config = dict(
    crop_scale_min=0.8,
    beta2=0.95,
    epochs=7.3,
)
Rows from block 3 of the encoder of a small model that predicts nearness at each pixel, named by matrix and row number. Rows with one number within an expert belong to one neuron, the router's apart. Each number is 128 + 32 x the weight over its row's rms, rounded and kept within 0 to 255. All counts start at 0. Numbers have three digits each. After the name is the row's rms in percent of the matrix's.
Before each expert's rows are labels from the 100 images, of 14976, where the router gives the expert most weight on average: "colour at peak" is the nearest of a few named colours to the mean colour under the peak. Only what is clearly more common there than usual is listed. The data: single toy objects rendered from many sides on busy backdrops.
# router: router (encoder.blocks.3.mlp.router.weight, 8x96, trained with AdamW), inputs 0-95
# gate: expert gate (encoder.blocks.3.mlp.gate, 8x16x96), inputs 0-95
# up: expert up (encoder.blocks.3.mlp.up, 8x16x96), inputs 0-95
# down: expert down (encoder.blocks.3.mlp.down, 8x96x16, transposed), outputs 0-95

# expert 5
colour at peak: pink; white
router.5 104:127110079175130149133115079107150141126116103181138101131112144157171141104149062163192129102112112114101103118088056137077093116128143192126115116130123153146122120104124080143114206048139172178144159130112124145153137163093167108133138117127178129076137188088087136203085151113183125104
gate.10 090:111165117149150148153157114113171135095067086105048089171125170076175129145091156124076161167157126119150118125076149136083203150186100168137151176086144162134152186113135122124075161148161137090109164147059113160163136084091068137111128142101121109128117103151128119144081117113133089152
up.10 090:103167097074123127082191180158164065095147129097134100146149134137108118118137124139149122070137073119112130159115131118124105157097186103176172097124107076166142132136159101041095107087112128123147158147175108101080124133145116120109134106227130139094134113100156174159095153133171205150
down.10 082:168159203086148102119130125144116128171152152071098147120165126073139135212185159139113146095143176131181139131075145143110168167146171108171133121127102136129121158115180086099083092106118087155108113119121142105126142059125081114079168066159121135152146062148097163085118160081150127145
gate.11 084:119074134131150097118141137091152121075156089168169066137175112079078153126128145111130098128186129077109175149073120120170169094147134122152141142163145083069172153154055165142145080168143058124121152141104117112096099157165150170139110192114082126141129174098106138165141096176126090130
up.11 079:108170134134096154173064178187130111144116188142115112178132141119085115115125120121083078144134136101060130121143113153154165119067090167100158138120174127108087113169128146107106083101114116104081161110153170153113181103167096181150071105202102117161066096123162113123087176138148145155
down.11 077:152087124158104084175160144093121129120099096178088083089130171076133143098117085100095148107117082104156113161145123146060110126148111162119160128099152152157169080143066175111155140159169154100146088116129116148128123175138131165169090159109198125124083205154137060180124127168110151089
gate.12 130:130100091158109122155137096113170116109116100183179141102131154157121128098140114132178158107134103094110075129150070169082115107108103191143115143158120154148125107095102213217159138160174108159117083101120098124165094148107149099122083153097141107136108181110131063104187072139096149073
up.12 114:141130129084107132137108128160124160139128150102178184143202127139081121106098138127123092097148086130095167139133102150182130109061141063087092082155106062116147110110194139134170064170161083192098142156124123101117130131172107090084114138107076151127090101163181147110180148132170145148
down.12 116:116102129101136129093175078118100160168191123085161137140141116129136143156135081117195112081066134145139051158152105138048078081136177146127133134133110166137115107087161073164142158072097130167172080158140151131157113116146103071143156137123154109067155136168120183133127109081140162115
gate.13 097:104130150154147162104143120139097139106115163158097179166139133070084079115119129114105085156132081132155180143122115105196133188099143096121128082175107097094159129139149137106155022197092114137117072146072128111062135119149067149158098166104125117134109138171166146177176126130115121150
up.13 126:129107086161104132145154084127133156131095116121177140102072129194145165076119112153196150120120130135106043150155110132108087123145137142073141126132079155188113141106139125195143164080119175176125119132148150067184115140091183078091150090083137144059157110116132153126155075109155120115
down.13 138:126118160089171097112148069054082165105179124113133122139168094142073187166151130094164112069104127121157148165134130154093108108156205101103148072137114115134167114103190080114122103106126112154171115134140150109111110080148092127070163155126086118111112120139140196085138144102174176173
gate.14 077:110139131129049202142118197187144157157125090135130167138123185188140130085150102136172146128077087140048130162166105113142098091085115165121168123120127134162141081126123141127029117109072156137164125120121137081143167124108124127102102099154156081128132108094127140154128122171086127077
up.14 077:095087098128119150107167082151126141154131049127116114138107128116147132138078103147208157122113034147121073220149086089151107097095126129160155137161063080159136098163127128112154105125110150127153075132167148087107068161151097140128122115140143096136137172166122175113171085169113145108
down.14 075:104140103147150098195106122119133117062134170129127089130130104163157131083074142059163154188141092123199083108174147134123095157179123101076133095128139114147165127149087146155155105158191139131070155132141115169090067129109192151139115177050119105126122168107120098122158114134101094150

# expert 6
colour at peak: black
router.6 086:145128135077080115129173084114156177140125104138108119128169147123078184139127132128101157091122161127122168133077097180091146120181166100140173117139132134198199110104206141059139141168167139176169089125076161150145068097128115141075100150100128116154169142101157135083157124168097136133
gate.10 066:077146126132173118126130090098116119132124124164146066136053107094164166133205059125152106148107127125121134132111106120103130164119133149137162172086142172132045146204115119089113167103087177112118167115119156182131118146116177164135163091141129102119184146126107181151036122103143124150
up.10 062:135164136108171153095129131158165101158126127123133120183140062132134137116110132163102105163157188172130126116098131097155156156140113092065153090082131173097135182094110098082138093149111127135186103168088089136094146119125045176162181135086078106123197122121180133136084117071115084157
down.10 064:137127155121104124103148142113140092175118115113136139189096134119130131131142102178162151072067106110106106149181134126154126081090089109148117182125136097099063137132164111153087145092085126096211103167133186081221112136187063106088148102142112127124145159139118138110127155107209147114
gate.11 110:154120135149120137156129141125204067099118095147090116136117148045099102094120084183108164182089116146152118105155141097109141085113077182138138158112146175111083147164110169165153123070142162112111100137117164119138108166116145111132111124138177072094195142164087116179115074187112073120
up.11 082:100150091110085071095145180147137100101123095162128102110098140159153119102122150104134134104154081166105133134108134179165121149136148132114183115060141099143167069100109131101073150108081076112157189124161109086073127163175143145145171142188125152074163120090140118096110205122143203140
down.11 089:163069172092109111141116131066109191104168125127116099106172153097087139147155147154100175134100176117108177170116171137089164053174130187087103135190135102054101140132125118121160149169150091117207143116073125131163147090115121154090122180112111091125078147119146109110104138130114127136
gate.12 148:114114088112051118176144143132167132107105103171139115104156157163159084112109126092108140132079084095142174157152072194134116177133127128170143114185144138157135072107126166119142108143198122117098136111137159159133087136140117121128083203120194119159107127059150082101135134182079137069
up.12 177:113147087173092159157097168143194079101111131160101105124128153083150088119151083133091139157139096135134135116154123115156140156122066181135147154101185148089103110148080191149150073173132141063130131088145130154129113184135111151159065161139192111188089155124115063123123125163096093089
down.12 176:119101128100175118143068118110105121082099127172120118087127088138057177130151195122088124167167126146087183127074097142136111076110130178123084146153131110137176169144156147109136136180165105149136160085124120118108129124082195191070134107110083124178130129064168114136142097173154132170
gate.13 119:124125130131116116107172159140145105107131104135167135138149121122096085075143120177116137137172103128075101098116080079178152104088117056119096133118093047120088156117121113141137055147074118159123168197158140086097132170167086124102130125110118194083144112189141124130198177114176129149
up.13 154:138163115157124129148130177153149097104130159148211179159064118138151093086127086140150095146096121095105072105207133142141163154079097183143070153107150157099089098125103191175124161114140075115076108162143117115108169126092206133167134130116152144082123100136102109149135137090111087104
down.13 150:134151219111117119082176129100102101208179153086172150196145115137132149133126111108171105080073150094149093117177126148107127081137152124100120118171112155131110147170153076099094176066136155129127149181119163116142194093102124081095126146114087115071162122142140159111099117099155156110
gate.14 064:107152083167119121119180177176164080063107078125164153168158089149164138102065168114137114128207157102109122111084144114148119161170117139084158084140145130165166138108118137154138052147087113144115101136143072142180100126067106173134149161131124126109170130079101105112109095137130058130
up.14 048:127128127092134161078133086096180153129163134148121072106094117141139164139222097090171109102055054105132109115177114141113144141092159084109153162165106148108082106146137087108126164058150153114123203132174138145187102148149104076107147165109122131130127154096107156082104109167163142125
down.14 061:135154167127090100091134128087206134196107089103152137159113155145091116123181090165123105091126147121092092101125087142190112125163127084151153152058145161132134141096157134163155144129084055147161063120115145115110100136206053134142137122109109168140116128175138188162161160144155144149

# expert 0
colour at peak: black
router.0 097:101120132153111098157092099073107134182126130121135165131022084121176177175132083146151166090090128133118077171150136120125082115145126137146145102099147157148100165142145138100089168110143163127198140136157177145160088094145171201117174056117179137102156104109087130095111111132099102133
gate.10 133:104184131177146127139062117102114124101082177137113175103052101144170153156110129121107108123128143186102093092130157125090100137156109136175114122110156175154120153121123124072070166109134150098132166119163173183116147072102161149182160065149166167180127051120083122131102143111142120172
up.10 120:108146151141184113147111077119063163107133177176159160157098086111143155146147118115181074164133127125121107118120112126141129102121141052101083110164123119112155145092159096183158125183165145160106130197139161138073171073103136181101168104065081144103143104117121172129136093096166075159
down.10 128:122134053135133144158114113166137136085079122176152123084073125139129167107119116096114120190180093168122106152108097168101121157140106166106137150110129177149173108112102160145135148184191145159095090078119091168118106135070206154151107141099167110138128132066159065098129071123088093117
gate.11 071:110089135129131114101181144094113120132094134184192192128152145152071110040108101106134074084138128114117092163080139168167096150108121070137107143134097111148199143094153162137140097173098073111109090200154122117144173143201114087125128147110102170128110117125179141120156138082116149133
up.11 071:099132161109130133117159104137161132171173058179098064136146150119129119162133159126116158123120166082096132117126056141063140084101136200139165149212137126186141125132119135098099142122144100180141163099083111131111090154091117160104093144128150098075159177059091082111110086151128164126
down.11 075:182169126134132122146156190139128091155070135126124113103098157195146160107136143153122119077097130102121097125139149099101122124099132161151169130197176113171109081149105190101041126094120203089048117108133121110179124120130154088108165059162158157140121111106100098169107124162123119096
gate.12 118:097114097138079084195142119085115143128066140191109156129080101134171117113066081135118170154089086154124117188144114159198092132166077093120116167105155128122120187141104113117164160199145151117148148143164152140137133095129112172108155113091160149142147103078135143055153085134110104173
up.12 120:140095143101158145096108144167195128080188097126134037100181139120110107143190157117131132130183122104151152091098146109119125114093168128117149112169128071114140091106110162144108043114150091160142158093136093125086083203166138129109109149121080127112124178142112087150126198158159129098
down.12 116:203119169133095064116144186113178120158130114144124102102138080161162063110138139136076143147101115112153153090118153108137113097101100169089141142105174137093082120174084125095139176088084132103122137104149087105198125187121070142111115129150112195122191168129128110151126182141172152090
gate.13 072:097092096095090132129133091130150118175175090118195095119165138189097147096115140148108153128178117088115098169118128176129123121083113085107178099149110175133128118127146123147133133104152121184123176102094124141191074165104129078052142152061144109115151155069162184105138098183180151129
up.13 070:101074088091117088186148107113125111162108053088143099096134138126126114091036115118104187165157101113119106174131154145172132095117113086158181183069159178140107155139143109130151173095138157114109141086129131124193117152125105091072154104125122128153164109132179165114112087181146102173
down.13 070:117129083104110139159138166162164138153142097096090051158124079094185116142095145161089167187122138134115133126111135103129166143130073181115152168110139138112078148158106101088127154119135119110109187135090056165178087150135102114103153148173100143204179161106139112085056125186121121131
gate.14 118:159148125183144085188192076091070144120089100132107110124095134156144164096106107088181135155105106097133122138160144109064119165147124135122180100135089176169113121134159124168108156087121216114105130130090161094188100138072137110096151122087141123090151124140135147159152040082150124119
up.14 118:087123104149206082131153152102143127082103111122070128105114129033114081133090131125113144143140074167135118173076137099198157123131152084092137170112147041146192171136110143116133082182099121126142133128113112106055127126164121175116136149133125137083133125164151145144167153138137147190
down.14 116:093133159068182125094143118068063148159166137108104129183145101106061128188186108130134101059098152131125148147148124126143078105138221113118111110119137099129144170115168088098091138127109111150188100173117171111095140078123088118116157115149100134128156117165133188110115151106154190156

# expert 1
colour at peak: pink
router.1 056:100099150095106138140140123124112130116150100134142120086208122095080135164098139093151169116143102175125163151059120150115113087165121158153162140126135152156193120101149200083097092181173130162133167074143117136094082126108104184093114170106138070185100158093138076081156131137076102097
gate.10 086:097137142149076169131156198160147215118111110193156167123132172173127112075181090136112136130126092102095106173138097181148158133092103146172105180093082125109127069144142152116052109151119116085153135110150108108173162123146095162115080137127162094171101111132154102089117151113110130071
up.10 081:109074076121166160150083114115118112146098134094136090115127140086131187155122117147074173120166184121091113157109144082123107111112106123107106125153160124089141173150094111124201176147070080095192062097125158121184177157119189126114159101188151147137140160112111121153058108167117130109
down.10 080:116108147134140138155139153118126116110127118139070113100132155085036112102049146122113182159069096142119181165102130114163106071119121113131135113191148077163173153129130152086169145187135124120189146099078161134129102149106164161089100155112151057071138164111175115132172100160091123140
gate.11 088:103151114121135072146136108120105107129114147164153145156077064141106083118128084129134070145188085099125110082158152133154134149093159087165112110111150137103158126093117106128151114167124152127071089131184109207074144109121134127132207114075126157146159104168157156122169187168117109220
up.11 085:155149125169071144161168142145135126108164054161094152106131186095157099079139123168152223185138083087103095130176094106120171131094100189186138141111094135103103062133105155126121125127121121112129134120099158077101148155139140111147066128124125109121128135158143076157155138106093111048
down.11 085:136197162111112165096141168176127146165160139080171127169119114095157145138100123096145114125095183128115109118140227110115151124142093128129123181147147154106060148162111117133104119100098097134105115130079155137103204106096114123179143160160147151148147061165069133075076122082108072102
gate.12 079:153126121145184137143132075125064096125122141120126132166104148119097093102116072160124128149134099120148140109154160089099115131077125123113079110089085154125113132135113085160072165076092202124124164163154134115132145163077115122180143104128122132066151167201171118224188135061150139117
up.12 073:192120153136120101156185089096093115154122148130154125127157131130104075118115045131131143130111076118165146117150141100118129151118156041106136088089106155137111156103099081153106147088097159161090166160158161131098127150088078105163113133096132156089143132201150137200194166060162118141
down.12 077:073135103136156138123128163140094132082186081102132105163131085108144147126171147119167143074113041128131115175170130084137090107062134061081105135114123085129159179119125121142094130113157155146201160188164147098134182130126110156089160055145133134111182131140125167120092104141173118112
gate.13 104:098135109099149108120092086134132131188115114142139188141052106177143178152123104110162095142101144152121131142142098137123083085145181106156112114112135217199174117121136086136102207099145152140121101117176135143135145080101153141132152075109066124115199130090131193130079086151137126131
up.13 104:088197146114100160113119206166161094131142093146112164166068126128167145133168078152133138151096107142131090096177131148148154127120109163153138178080143123122100076172109169159072125111181063108145137135125091135097140096092149192156117104176133091143113096086083143095057119149134134082
down.13 104:112152101168091126156106177174184104099116133179119121139081148124142059068164126129094144160128101119171146079133142110169153146108101151125132105121165086086085112165072171128108079152167107086132172151158104169068144135182090147189083123119157168151108120135096085100121191168111094123
gate.14 116:148159156162095149137153114114116115088165157095099113161160148112176135148075121058139128162067168123147140117125198127046144119166077168092124124130149168089040120158114130111139127142147107065134138160110136169151124073113154107179101174135148115197107107154076118128120074087110100131
up.14 132:150130130147110116131124070122054161169105151138165216147111123201107196122102115102173101103108121092100097131176112191064118086109119138125094100170132185141148082113175096162165162113158148146093089154138143132147126075141180079116129123077123116116094131137155161145183103129094120136
down.14 129:091169105143100182159061171170116144049092111152081126153123104101126142106161153115117140160146105146093177163118140152165160168100080164142145161095132120119085130167126137069118078150150139079113192111123186135096116100150137177136079137177134097208091081117127110123106103170127098157